Weights of a small image classifier: patch size [4, 4], 5.5 epochs.
Rows from block 2 of a small image classifier, named by matrix and row number. Rows with one number belong to one neuron. Each number is 128 + 24 x the weight over its row's rms, rounded and kept within 0 to 255. All counts start at 0.
After each neuron's rows are labels from the 100 images, of 14976, where the neuron reaches its highest value: "responds to" is what is common among them; "patch colour" is the nearest of a few named colours to the mean colour under the peak. Only what is clearly more common there than usual is listed. The data: simulated stained blood smears.
# fc1: MLP up (model.blocks.2.mlp.fc1.weight, 512x256), inputs 128-255
# fc2: MLP down (model.blocks.2.mlp.fc2.weight, 256x512, transposed), outputs 128-255

fc1.327 [114 111 159 125 127 128 137 124 135 107 113 111 158 111 114 113 132 127  88 147 123 104 110 117 148  90  92 151 151 135 139 136 145  93 166 140 141 124 124 137 146 132 130  75 167 162 142 110 123  88 144  67 151 131  91 142 125 178 122  86 130 142 133 131  77 106 165 145 177 125 138 143 174 137 154  90 161 137 146 100 110  83 172 129 147 112 123 139 152 154 135 110 167 133 106 104  80 116 154 121 124 144 161 111 146 117 117 153 116 137 100 125 124 126 152 167 129 136 160  93 124 120 134 132  89 126 118 160]
fc2.327 [157  93 123 146 136 137 144 114 134 118 158 115 145 119 112 116  85 126 144  92 153 108 130 156 144 117 111 169 113 134 143 136  95 176 127 163 154 161  99 148 152 135 125 130 134 139 127 112 134 128 115 157 159 125 148 143 102 116 103 159 117 124 124 166  80  88 139 144 116 111 187 106 161 131 143  99 140 135 132 110 101 153 114 171 158  98 120  89  87 128 127 105 149  98 139 170 153 109 127 145 132 149 116 104 158 162 146 148 119  93 137 120 108  91 165 133 126 160 198 164 114 102 143 150 131 125 121 149]
responds to: discs
patch colour: pink

fc1.41 [118 178 142 142 169 150 144 127 131 135 148 118 129  93 126 126 115 146  65 115 149 134 110 111 156 133 146 133 107 118 167 158  80 143 121 133 167 159 119 176 114 128 145  98 116 104 148 132 115  96 113 109 146 131 110 165  87 121 122 122 115 137 135 117 148  84 131 138 141 137 116 117 149 136 126 146  94  98 138 145 120 144 138  97  75 174  98  84 106 132 117 167 127 122 111 107 114  90  97 127 109  93 143  98 157  89 149 132 140 152 139  85  93 154 144  98 123 168 126 102 127 129 162 130 149 124 137 122]
fc2.41 [117 125 111 137 143 119 112 157 113 124 110 108 132  88 123 134 139 148 114 181 126 146  98 135 148 114 163  91 100 130 121 119 163 149 136  94 107 120 124 119 114 141 143 121  97 126 106 153 182 157 101 113 163 147 153 112 176 135 125 150 123 105 145 103 186 110 149 149 142 152 163 150 163 159 138  80 152 139 167  82 191 108  75 107  93 116  86 103 152 103 126 167  96 121 147 159 137 181 124 115 147 110 163 123 114 150 137 133 119 103 136 117 126 125  95 126 122 117 163 117 124 132 103 111 155 125 120  85]
responds to: crescents
patch colour: pink

fc1.487 [118 105 141 141 133 119 141 130 106  57 155 118 106 105 144 108 157 141  94 161  96 135 159 145 100 118 163 106 106 100 126 166 106 130 107 128 119 105 155 112 134 107  82 142 175 107 137 141 135 125 132  99 135 140 125 101 154 115 106 182  87 126 114 118  81 154 128 134 127 130 129 122 163  76 134 161 171 139 166 120 109 116 118 136 104 150 148 130 146 180 138 102 129 125 154 134 118 166 144 130 117  92 141  80 131 171 140 161  74  95 146  91 168 169 113 116 150 127 115 123 102 143 113 139 112 158 136 123]
fc2.487 [134  83 119  97 106 138 154 167 137  81 133 139 137 130 176 111  86 124 145 126  94  90 121 130 129 127  92 117 127 102 111 102 151 144 117 147 132 148 130 146 103 123 170 109 100 112 195 106 126 142 111 166 133  86 144 107 116 143 129 122 132 115 131 115 145 148 128 110 103 144 134 100 122 126 156 128 117 125 103  76 134 123 127 111 119 114 162 127 164  65 107 134 154 144  95 137 131 145 119 141 183 126 158 110 102 108 108 117 117  86 141 164 141 124  81 141 146 131 106 148 135  60 147 121 162 113 119 136]
responds to: teardrops
patch colour: pink

fc1.407 [157 136 105 112 131 123 159 118  88 137 140  85 133  88  92 121 147 129 125 171 163 157 141  72 138 114 145 127  99 143 129 104 162 129 116 164 139 141  92 116 138  91 121 104 152 123 132 140 118 119 169 113 128 130 166 153 164 151  84 132 129 133 138 125 124 145  93 128 110 148 172 125 181 129 141 119 138 148 122 179 132 145 142  98 143 101 126  93  96  78 119 120 128 123 104  87 111 105 165 122 105 129 107 123 147 164 151 127 108 133 122  80 138 161 126 105 125 132 103 156 109 123 130 130 160 121 105 146]
fc2.407 [138 114 146 174 132 144  88 104 167 142  87 148 129 147 126 139 189 108 114 113 126 121 132  82 135 109 135 149 113 123 120 132 125 123 149 110 144 136 114 151 191 158 104 118 147 108 136 156 151 143 125 100 132 145  77 137 123 148  73 126 115 155  80 140 156 197 124 172 111 104  95 140 139 126 126 143 148 131 100 117 100 119  73 137 112 145 142 130 132 164 117 113 148 156 152 172 160 129 111 131 116 100 185 120 103 109 136 112 159 149  89 114 102 124 147  99 129 144  93 121 126 140 123 114 140 108 107 143]
responds to: target cells
patch colour: pink

fc1.121 [122 107 125 143 127 139 113 115 137 149 101 119 132 126 142 135  84 107 135 173 125 109 152 159 103 146 102 111  68 138  86  90 148 121 118 164 159 139 130 117 170 100 113 156 132 136 142 148 133 140 124 105 121 120  82 121 150 111  89  70 126 102 161  81 160 104 134 119  95 113 127 113 133 103 108 142  83  94 100 123 155 160 111 141 148 118 106 134 142 136  83 133 121 130 165 116 114  72 186 130 134 105 125 107 125 144 147 146 164 138 133 147 130 104  97 118 138 144 166 133 102 159 157 174 122 128 105 120]
fc2.121 [141  97 127 101 118 148 101 144 105 139 106 157  97  89 126  75 142 123 147 128  94  92  97 130 106 129 140 122 125  99 142 141 141 127 157 123 125 147 145  98 147 149  92 103  83 148 164 125 153 111 101 121 138  72 147 191 124 120 113 118  94 144 123 183 102  70 138  94 189 108 131 144 108 178 120 150 107 124 131 117 113 107 138 140 116 136 141 117 135 110 113  98 121 129 114 108 139 114 118 121 108 154 102 149 146  95 111 123 147 116 133 101 137 116 162 148 139 153 153 116 153 101 140  89 170 165 150 118]
responds to: teardrops
patch colour: pink

fc1.44 [111  91 123 112 159  88 176 146 164 131 189 162 106 125 116 165 121 117 132 109 132 136 148 102 134 135  78 123 146 121 101 149 142 129 131 100 131  91 140 119 108 154 122 130  90 111 175  81 104 119 137 121  83 121 138 126  78 135  81 149 127 132 113 102 101 147 145 175  85 113  93 102 131 160  99 142  97 104 134 163 132 123 172 105 156 159 134 148 114 139 154 154 138 155 102 101 108 143 148 120 107 101 128 127 129 117 126 137 107 137 160 118 134 121 139  95 195 163 146 177 147 107 156 156 117 166 133 140]
fc2.44 [157 165 105 175 141 118 141 114 139  92 139  68 130 143 106 130 137 105 122 130 140 133 117 120 152  74 153 100 125 167 127 107 117 124 144 134  86  97  91 144 121  77 146 101 153 116 124 132 118 106 160 133 134 132 115 145 161 113 151 132 132 135 101 107 106 136 122 114 141 138 111 139 151 108 141 109 177 138 113 135 196 147 113 131 110 138 148 175 144  81  63  94  99  79 141 114 154 158  94 114 121 120 134 113 143 121  80 134 131 146 145 148 126 102 149 142 127 115 150 152 107 109 104 131 153 117 142 142]
responds to: discs; crowded
patch colour: pink

fc1.104 [128 105  96 116 109 138 136 142 129 136 131 116  88 122 147 160 112  97 118 133 133 109 155 154 111  81 137 134 129 152 123 124  86 132 113 105 133 125 143 130 110 100 141 152 123 108 113  89  99 119 129 104 154 134 114 117 125 105 115  98 115 101 170 122 128 148 146 144 155 131  72 125 116 165 131 162  99 103 162 120 175 114 114 149  66 169 114 135 173 109 117  83 127 141 121 151  80 149 169  74 125 146 129 105 134 121 143 174 118  84 153 143  96 162 123 172 117 156  97 106 145 142 192 123 110 134 178 172]
fc2.104 [144  86 119 144 109 103 129 155 131 143 131  88 117 146 119 168 110 126 146 124 132 110  99  85 148 105 140 101 112 127 110 105 159 142 163 117 133 148 126 176  90 106 167 121 127 108 150  83  95 135 141 126 142 138 148 106 135 103 119 139  95 133 180 144 119 106 160 136  93 151 102 159 112 116 136 151 156 126 118 150 117  91 138 196 151 101 149 140  87 125 111 132 112 132 166 116 125  73 148 130 101  90 118  81 156 139 107 134 102 144  90 132 106 127 108 126 141 101 137 133 150 147 136 137  84  72 151 120]
responds to: ovals
patch colour: pink

fc1.394 [151 138 152 115 113 186 124 102 132 126 103 156 138  92  99 102 120 127 121 110 141 104 119 170 135 133  86  91  95 137 111 138 109 140 103 113 111 134 140  76 131 118 106  85 171 148 132 147 141 140 145 118 111 176 119 140 139 167 174  78  87 100 104  72 157 114 120 129 147 137  73 157 129 129 124 127 147 113 156 177 117  75 109 118 111 103 139 117 142 129 160 114  96 158 133 134 123 132 177 111 124 134 159 181  57 125 165 119 131 116 149 174 121 167 148 145 121 136 170 151 116 127 156 146 100 147 140 134]
fc2.394 [130 136 103 143 162 162 134 143 133  95  92 146 174 117 175 138 109 165 115 126 153 140 140 133  77 118  76 118 112 143 139  93 103 121  93 146  89 137 136 182 121 158 107 148  79 139 106 114 135 137 134 124 156 126 134 137 122 134 149 196 114 139 156 152 169 120 108 111 117 134 130 191 138 131 105 109  99 141 106 155 122 146  95 146 140 128 150  79 177 138  88 130 118 118 169  93 164 135 126 130 110 150 144 152 132 140 104 124 116 146 140  88 119  85 116 154 139 106 134 140 154 119 144 150 139 126 114 155]
responds to: crescents; crowded
patch colour: pink

fc1.486 [104  87 133 158 110 143 106 153 140 101 149 163 170 152 126 137  86 132 117 120 151 140 126 128 116 153  91 134 126 134 176 132 126 130 121 143 107 118 139  85 148 136 167 157 123 142 113 103  70 126 137 105 162 154 101 125  98 129  58 137 127 141 124 159 127  99 165 124 150 139 149 152 148 124 179 108  75 107 134 103 124 112 127 146 155  99  87 129 105 168 113 119 125 155 103 164 142 122 112 127 112 137 138 120 122 144 134 141 141 141 144 144 133 145 100 130 148 134 127 119 108 132 115 176 126  91 182  87]
fc2.486 [122 121 131 142 114 118 122 146 105 143 123 147 133 105 171  84 156 129 167 100 114 183  89 147 133 117 118 167 138 126 130 103 131 146 144 142 163 131 134 123 120 116 154 134 130 109 140 137 151 117 151 127 114 152 140 106 132 101 127  90 146 124 104 148 121 140 130 128  71 137 120  73 150 134 146 165 134 118 173 138  86  90 101 122 147 133 172 136 121  74  84 123 123 124 159 158 123  89 126 107 161 177 143 138 139 102 137  92 135 148  97 152 102 127 155 131 119 106 150 149 128 131 151 148 138 122 105 133]
responds to: ovals
patch colour: pink

fc1.80 [124 105 131 157 166 141 108 102 104 178 166 162 156 118 126  99 117 100 123 111 148 108 134  90 163  75 106 111  97  95 177 148 110 114 104 127 184  84 137 111 157 151 131 144 102 145  98 162 113 128 109 126 169 160  94 127  76 145 130 103 106 158 167  93 139 124 148 109  56  97 111 129 164 128 143 138 128 135 136 123 108 149 123 120  95 117 122 134 107 143 115 135 137 190 161 139  70 107 171 116 133 107 113 154 143 120 134 167 148  90 163 106 142 109 134  80 130 117 143 125 124 160 173 150 166 138 116 152]
fc2.80 [100 147 142 115 154 148 154 157 104 119 104 124  74 114 104 144 111 144 155 131 116 117  96 111 178 172 177 135  82 131 113 122 130 119 144 104 133 119  87 163 108 129 119 153 104 157 183 112 154 147 130 106 103 120 157 131 147 135 140  96 191 112  95 135 134 155 111 153 149 110 133 115 129 128 156 118 171 133 134  89 104 127 173 165 140 104 117 133  91 130 164 147 147  71 155 148 126  94  80 112 148 104 138 125  87 122  93 130 129 158 144 158 135 124 151 133 129 123 116 113 100 166  88  88 113 106 109 108]
responds to: discs
patch colour: pink

fc1.370 [159  53 159 159 162 130  89 130 133 117 144 129 107 107 153  99 172 145 134 155 178 108 113 140  86 136 166 110 153 142 139 115 108 101 133 162 118 131 131 137 108 117 117 163 119 125 150  93 143 126  95 139 116 161 128 151 137 111 121 112 134 143 130 169 115 134 129 100 106 128 145 153 129  85 118 108 144 116 126 118 109 118  97 150 134 137  91 101 142 161 128  97 112 103 140 123 134 127  95 110 149 163 139 108 150 149 147 128 105 101 147 121 132 128 143 121 140 142 117 124 118 185 149 154 170 145 155 100]
fc2.370 [116 128 111  96  93 122 144 117 129 110 113 145 160 146 109 162  96 138  92 118  87 115 102 123 135 138 144 119 102 189 115 153 152 126 115 140 129 144 157 145 152 148 119 136 116 153 150 146 127 106 164  66 126 118 137 133  80 173 148 155 105  91 126 122 156 110  83 143  84 125 112 155  99 143 127 122 118 127 116 116 132  96 127 102 121 121 105 144 101 114 114 149  97 117 122 171 138 151 139 137 104 108 173 140 124 117 112 117  51 144 125 110 159  83 119 149 128 115 206  97 156 126 150 120  81 121 103 123]
responds to: teardrops
patch colour: pink

fc1.11 [125 141  72 123 150 191 172 140 115 122 150 105 126 137 108 126 121 143 137 165 129  96 129 122 112 131 117  98 105 119 138 166  91 158 119 131 151 126 123 113 164 143 132 112 128  72 112 114 124 119  98 118 122 177 150 130 162 102 156  91  89  97 183 138 113 102  84 115 127 120 125  96 126 100 145 149 141  78 145 135 147 144 117 142 123  92  97 123 148 134 122 125 123 194 119 153 122 131 161 116 125 120  85 123 101 149 123 133 145 154 112 116 129 133 127 107 125 165 112 114 111 142 121 171 153 115 148 143]
fc2.11 [120 106 143 123 125 152 163 205 108 126  91 161 150 125 158 154 112  77 146 167  75 165  88 151 163 133 134 156 144 150  88 122 153  94 149 114  94 141  89 114 112 119 118 147 115 159 131 119 104 162 101 137 145 107 123 119 116 145  92 149 130  84 104  69 136 101 134 135 129 118 157 122 131 129 120 103 140 175 124 113 141 137 106 128 102 125 127 151 173 102 117 112 136 109 115  87 107 111 160 123 145 139 152 136 141 144 117 135 104 118 142  96 154 124 114 141 104 131 113 168 126 121 171 124 129 154 120 109]
responds to: crescents; two lobes with orange grains
patch colour: pink

fc1.153 [ 85 103 125  98 147 167 128 135  54 153 152 125 112 108 109 127 120 120 115 117 157 162 150 140 126 100 162 147 113 129  72 124 131 111 173 119 127 126 124 149 160  99 107 133 141 130 153 126 125 128  91 133 113 117 147 128 121 109 167 129 109 152  89 133 110  82 134 113 128 113 120 129 151 145 150 121 170 108 135 109 135  89 164 115 118 100 174 166  90 140  86 103 120 164 107 113 174  97 155  95 157 157  72 117  83 138 133 151  92 116 120 135 112 122 112 152 103 170 148 118 141  93 138 141 122 128 140 178]
fc2.153 [119 119 109 122 162 136 136 136 117  99 140 123 119 156 123 137 157 155 110  97 115  94 130 113  75 119 135 122 130 167 108  99 117 165 133 140 150 154 159 181 106 132 149 128 127 160 117 130 160 125 124 132 124 123 115 113  66 116  98 107 126 145 118 124  78 138 104 136 200 103 134 121 125 130 168 144 123 135 139 147 154 164 139 128 129 143 143 150 111 132 115 135 126  81  81 113  89  94 134 151 104  86  93 112  97  95 111  95 159 162 117 107 132 177 132 130 170 108 135 109 100 129 138 112 121 149 101 117]
responds to: discs
patch colour: pink

fc1.333 [ 95 162 119 153 142 136 115 118 134 161  93 168  93 139 102 116 126 114 162 123 170 127 133 163  76 164 133 147 136 122 149  83 113 104 140 125 159 116 113 135 144 102 130 133 118 127 183  65  86 133 131 140 175 114 105 158 139 121  85 148 164 102 120 130 173 125 129  93 154  90 117 115 115 148 133 119 151 133 178 125 132 124 151 134 121 144  79 104 137 113 140 102 124 180 161 147 140 129 149 110 181  80 115 135  63 120 119 155 119 127 127 143 114 130 124 161 106 137 143 115 144 144  53 160 119 133 112 122]
fc2.333 [166 107 121 159 129 117 160 139 122 129 137 130 150 121  88 153 145 184 115 125 139 121 131 137 118 134 120 123 109 110 104 140  56 135 113 124 103 152 162 130 151 134 159 116  73 130 107 195 107 154 158 181 123 164 114  99 131 124 134 107 154 101 131 128 135 148 126 142  73 149 162 181 131 136 126 110 154 153 145 143 112 132 146 118 100 119  83 132 127  85 143 121 148 152  81 122  74  84 188 126 142 132 168 136 150 162 158 131 117 112 128 126  83 102 159 117 117  87 135 101 150 129  74 103 130 112  84 142]
responds to: ovals; kidney-shaped nucleus
patch colour: white

fc1.462 [104  91 178 109  99 110 135  89 124 126 111 133 150 120 155 147 136 159 143  90 118 142  93 136 160 119 134 126 156 151  85 119  97 148 108 141 150 122 118 127 118 147 132 157 101 102 117 121 120 139  66 154 127 147 126 138 130  96 172  88 124 129 125  90 136 171 115 119 103 134  93 104 141 154 163  80 108 153 129 168 103 118 121 126 121 143 115 157 145 150  95 120 129 139 102 107 149 147 151 155 148 113  96 148 147 132 140  91  82 142 160 111  84 155 141 141 126 154 125 110 141 143  81 110  76 159 147  99]
fc2.462 [121 123 139 113 157 117 119 105 110 115 149 120 101  96 119  98 151 137 147 118  90 139 134 126 124 193 166 140 170 107 141 132 142 105 136 134 122 131 121 132 180 103 131  84 129 170  97 156  87 135 130  90 142 150 141 152  93 143 153 137 162 125  96  97 113  97 133 100 146 184 154 113 124  87 100 149 111 124 136 142 143 121 150 139 161  84 156 134 131 167 144 136 104 128 153 122 144 140 163  83 117 157 126  93 112 131 122 139 125 121 133 113 115  74 135 137  87 155 148 135 108 144 129 154 170 136 133 155]
responds to: target cells; teardrops
patch colour: pink

fc1.331 [137 119 106 106 147 118 158 111 135 143 136  91 155 146 138 145 103 142 133 144 102 148 129 120 129 126 133 112 156 114 162 121 123 165 187 143 150 111 143 114 108 141 164  91 122 109 148 112 108 140 131 132 142  72 131 165 140 171 129 135 141 135 140 103 139 103 133 109 108 158 139 151 161 114 174 110 120 144 145 156 119  88 175 155 147 126 132 130 131 159 146 120 142 105 134 174 156 120 106 170 161 141 162 166 108 178 138 122 135  97 145 168 124 154 150  54 117 156  84 119  94 148 150 109 198 127 115 132]
fc2.331 [101 154 159  99 108  77 106 121 132 119 120 146 114 114  93 108 109 124 151 138 155 107 103 130 173 152 146 137 117 150 156 127 145 102  98 130 106 156 141 165 179 155 136 141 109 137 123 158 165 105 156 126  90 140 110  93 124 123  91 173 138 132 120  97 142 156 133 123 110 146 143 132  91 118 150 102 119 123 145 108 114 111 107 160 117 120 105 165 167 115 140  96 107 100 140 121 133 179 149  95 112 126 139 138  95 105 162 154 132 126  57 107 144 141 175 155 145 132 138 110 106 144 115 116 127  69 148 144]
responds to: crescents; ovals
patch colour: pink

fc1.499 [135 129 112 151 139 164 148 117  64 148 168 157 120  93  80  99 127 110 106 167 134 143 115 110 138 127 185 130 170 103 108 116 112 154 102 164 156 124 103 108 118  96  83 150 125 127 146 117 159 119 140  82 124 171 115 112 146 128 140 141 109 116  95 110 132 147 168 106 180 137 126  88 189 105 124 119 146 120 140 146 168 141 146 178 103 158 150 111 151 112 133 129 130 155 132 125 108 110 164 137 145 145 133 100 134 149 124 125 144 133 152 138 156 127 128 146  90 128 149 106 128  77 111 179 153 127  93 151]
fc2.499 [120 104 142  98 133 103 156 114 147 154 121 142 139  94 108 137 135 153 159 117 107  94 151 119 182 134 118 151 106 120 201 116 148 117 135 105 167 144 159 146 140 125 129 162 125 118 136 128 108 105 151 127 119 106 162 145 147 117 133  78 109 106 137 136 135  96 130 116  96 127  87 121 142 151 169 141 130 153 122 128  73 153  46 139 141  91 165 141 116 137  97 107 117  75  83 108  96 116 113 105  86 107  91 111 123 116 147 115 113 123 126 118 131 119 127 137 104  83 105 100 116 156 148 173 130 117 163 136]
responds to: discs
patch colour: pink

fc1.222 [ 81 109 122 115 129 135 117 162 157 127 137 154 122 122 158 142 106 120 142 135 145  89 102 160 162  95  92 126  94 168 110 101 153 136 132 147  66  92 117 135 136 151 101 119 100 137 118 122 126 126 120  73 177 147 119 104 114 131 135 122  98 131 177 107 147 155 119 116  94 138 104 138 146 143 177  85 115 150 116 114 146 110 134 148 121 178 159 148 135 142 104 112 159 135 118 172 152 127 129 147 121 158 127 120  78  96 139 164 121 112 157 179 103 125 138 150 125 122 154 137 147 107 111 167 187 122 141 131]
fc2.222 [197 156 120 145 122 128 138 135 125 140  86 126 124 119  70 135 146 124 105 116  97 138 136 110 133 160 127 128 123  92 171 148 119 128 125 117 136 100 127 135 131 129 162 162 143 164 110  83  96 145 120 105  95 118 125  95 172 180 107 123 116 126 150 133 121  76 130  85 143  67 141 155 128 125 125 141 138 124 117 146  96 105 125 152 128  59 157 136 155 139 128  92 115  91 152 133  87 130 104 136 138 131 102 119 112 161 114  97 129 106 135 127 117 150 139  92 132 140 126 130 125 109 105 119 146 128 153 105]
responds to: discs; crowded
patch colour: pink

fc1.307 [102 149 122 141 115 104 122 176 137 172 104 131 131 101 119  88 157 158 148 126 163 127 139 114 160 126 107 139 143 122 127  90 160 136 138 112 124  87 145 120 109 148 115 127 146 136  90 147 145 167 142 133 158 119  89  92 125 102  91 115 111 108 109 113 123 124 123 150 144 164 125 145 159 125 118 149 133 144 172 136 144 150  83 126 140  98 129 108  68 144 137  83 138 151 119 118 114 128  94 134 147 135 108 140 121  77 106 131 108 154 119 157 147 155 172  78 101 109 131 155  95 111 109 145 104 105 174 122]
fc2.307 [177 102 138  91 124 128 113 136 150 127 102 110 105 144 140 143  80 175 145 158 123  72 154 123 126 140  94 135 129 123 142 137 104 148 141 107 123 145 132 130 143 128 161 125 115 102 131  97 102  95 143  99  97 140 147 117 130 107 171 130 138 102 141 118 144 138 111 111  95 124 157 147 150 114 123 167  71 121 116  93 168 164 109 127  99 105 162 174 121 105 151 109 118 144 109 150 154 137 149 114 134 105 124 114  90 150 140 113 103 117 117 169 168  90 135 159 135 147 158 124  99 136 120 137 163 110 126 120]
responds to: ovals; crowded
patch colour: pink

fc1.322 [141 117 113 177 142 120 122 126 171  96 159 165 152 129  74 131 126 177 124 163 128 126 108  90 110 113 148 104 119 163 134 112 132 175 147 145 125 142 110 115 127 112 151 113  89  91 165 143 101 165 120 123 126 126 134 141 109 106 103 133 123 144 132 125 102 149 106 120 139 162  87 124 148 134 145 148  76 129 140 118 137 171 156 106 159 140 182 125 103  95 142  77 144 133 165 138  79 142  91 130 111 118 110 122 139 165 154 111 128  87 154 158 164 174 148 169 111 125 142 144 125 154 173 116 119 129 120 143]
fc2.322 [156 133 140 149 154 145 137 133 158 150  85 113 146 109  96  84 130 114 120 145 109 136 130 108 120  90 139 152 113 107 129  89 140 184 146 123 136 118 147 134 136 120 127 125 103 106 150 131  80 141  86 146 124 163 138 121 122 100 112  98 164  88 116 169 142 112 166 115 137 128 112 134  91 150 126 128 104 138 145 125 158 157 121 143 124 120 151 152 148 136 161 136  87 151 137 115 125  92  96 124 145 144 109  69 136 152 133 112 132 155 123 122 100 180 157 114 122 146 122  79 108  99 152 181 106 156 198  84]
responds to: ovals; crowded
patch colour: pink

fc1.501 [116 110 102 143 166 160 114 131 111 101 177 159 121 157 143 121 107 166 139 120 113 114  99 146 167 129 159 147 108  95 129 168  94 112 133 128  97 129 146 116 131 132 139 104 112 134 124 124 123 131 139 126 147 164 198 145 150 105 138 126 114  96 116 102 128 132 145 114 123 131 163 113 136 118  79 161 145 115 130 125 164  84  93  85 119 145 128 123 148 137 107 138 112 109 136 128 123 132 115 148 101 133 128 123  95  85 144 124 132 100 133 111 194 112 106 128 117 142 124 148 109 143 162  67 125 128 116 112]
fc2.501 [104 123 118 107  92 139 137 121 186 171  99 134 146 154 165 103  91 111 162 105 125 143 128 180 125 114  96 115  90 137 172  96 151 142 154 155 126 112 124 112 126 115 116 176 113 109 159 120  99 136 118 128 137 149 127 128 129 157 134 114 103 112 137 135 102 157 105 160 170 133 126 105 122 142 113 145 111  84 117 129 143 137 166 125 125 129 118 151 165 109 148 114 123 119 120 129 125 120 111  69 136 126 132  95 122  80 115  88 100 148 119 167 104 124 151 112 171 126 151 130 100  94 187 150 110 123 159 157]
responds to: teardrops
patch colour: pink

fc1.436 [158  74 160 105 152 160  94 133 128 143 122 102 147 169  81 112 114 116 136 134 140  91 111  76 111 168 103 141 151 102 127 151 121 118 112 118 123 129 128 104  98  91  73 120  71 137 116 138 150 125 112 144 110 110  86 105 100 155 107 123 106 102 154 168 136 111  99 109 158 138  93  80 147 113 188 114 123 126 103 129 157 141 107 124  86 182 152 169  96 123 150 174 113 124 139 126 137 112 134 137  85 129 120 125 108 126 152  81 128 123 171 144  89 122 120 117 155 134 164  83 179 129 138 150 130 135 134 105]
fc2.436 [110 119 145 136 153 136 167 151 174 101 109 111 136 113 168 142 130 171  98 112 179 106 117 136 125 109 109 136 123 143 126 134 124 120 160 101 117 115  92 119 109 156 133 132 144 139 169 115 162 136 147  98 140 154 138  94 123 125 170 118 165  88  95 124 115  97 113 164 160 132 128 151 117 125  79 127 106 113 137 119 159 144 146 120 167 160  97 114 166 152 119 122  89 140  91 133 123 120 143 175 115  88 183 123 117 125 149 139 190 126 128 112 158 115  89 146 148 135  92 118 146 136  99 125 122 125 163 133]
responds to: teardrops; crowded
patch colour: pink

fc1.231 [132 118 118 119 108 124 112 134 121 124 129 102 153 127 109  94  85 117 129 108 129 170 141 157  83 108 123 105 135 124 149 125 100 147 130  92 114 121  88 145 115 158 140 147 111 130 130 144 138 101 145 131 149 135 116 109 137 154 160 154 128  67 138 129 105 135 127 125 132 101 121  89 130 131 166 145  77 120  92 141 129 139 139 167 101 169 114 125 158 126 126  85 128 133 132 145 143 152 114 150 119 104 146 166 103 122 149 143 112  81 151 126 141 145 110 151 112 130  87 120 100 171 152 121 129 127 129 124]
fc2.231 [154 151 115 127 139 153 158 156 131 126 103 107  62 111 120 160 146 146 135 158 128 102 112  96 141 152 157 138 124 119 110 126 126 113 119 160 126 117 134  89 144 114 116 127 124 102 127 132 124  92 118 141 147  88 179 111 161 126 163 104 133 124 141 130 138 123 141 110 149 110 133 157 106 137  67 139 123 162  90 143 108 125 163 136 169 140 173  95 122 126 103 155  94 127 120 166 104 119 131 140 116  68 154 142 100 109 131  86 152 143 142  74  88 148 128  86 128  90 140 154 119 140 144 108 139 129 144 133]
responds to: ovals; two lobes with orange grains
patch colour: grey

fc1.230 [140 129 110 125 165 102 128 104 168 113 118 117 149 131 134 135 111 132 198 154 122 133 157 119  78 159 159 118 131 130 126 115 163 147 145 121 120  89 135 102 108 109 145 154 137 109  90 117 143 147 155 136  87 132 126 130 114 131 157 116 123 125 113 113  83 137 141  97 114 154 127  97 149 127 106  81 123 120 152 173 117 155 142 110  69 122 115 154 123 115 140 155 163 101 136 111  92 133 120 127 164 132 132 156 127 108 157 124 116 153 143 115  89 143 112  84  84 143 159 125  76 107 139 147 119 187 115 111]
fc2.230 [140 166 132 114 175 120 113 127 116 151 134 138 107 110 137 138  93 165 136 102 154  96 152 120 123 106  81 191 105 119 122 102 138 156 140 116 132 166 134 110 143 159 172 102  90 101 126 138 143 128 110 112 132 134 178 139 165 135 119 133 134  64 143 142  78 115 144 144 138 111 120 212 119 143  87 130  89 119 121  96 156 121 132 141 137 131 118 127 101 201 119 145 118 107 124 187 153 133 120 121 152 171 169 176 112 121 107  91 139 133 112 133 141 200 100 124  87 149 162 128 117 171 140 140 109 105 122 138]
responds to: ovals
patch colour: pink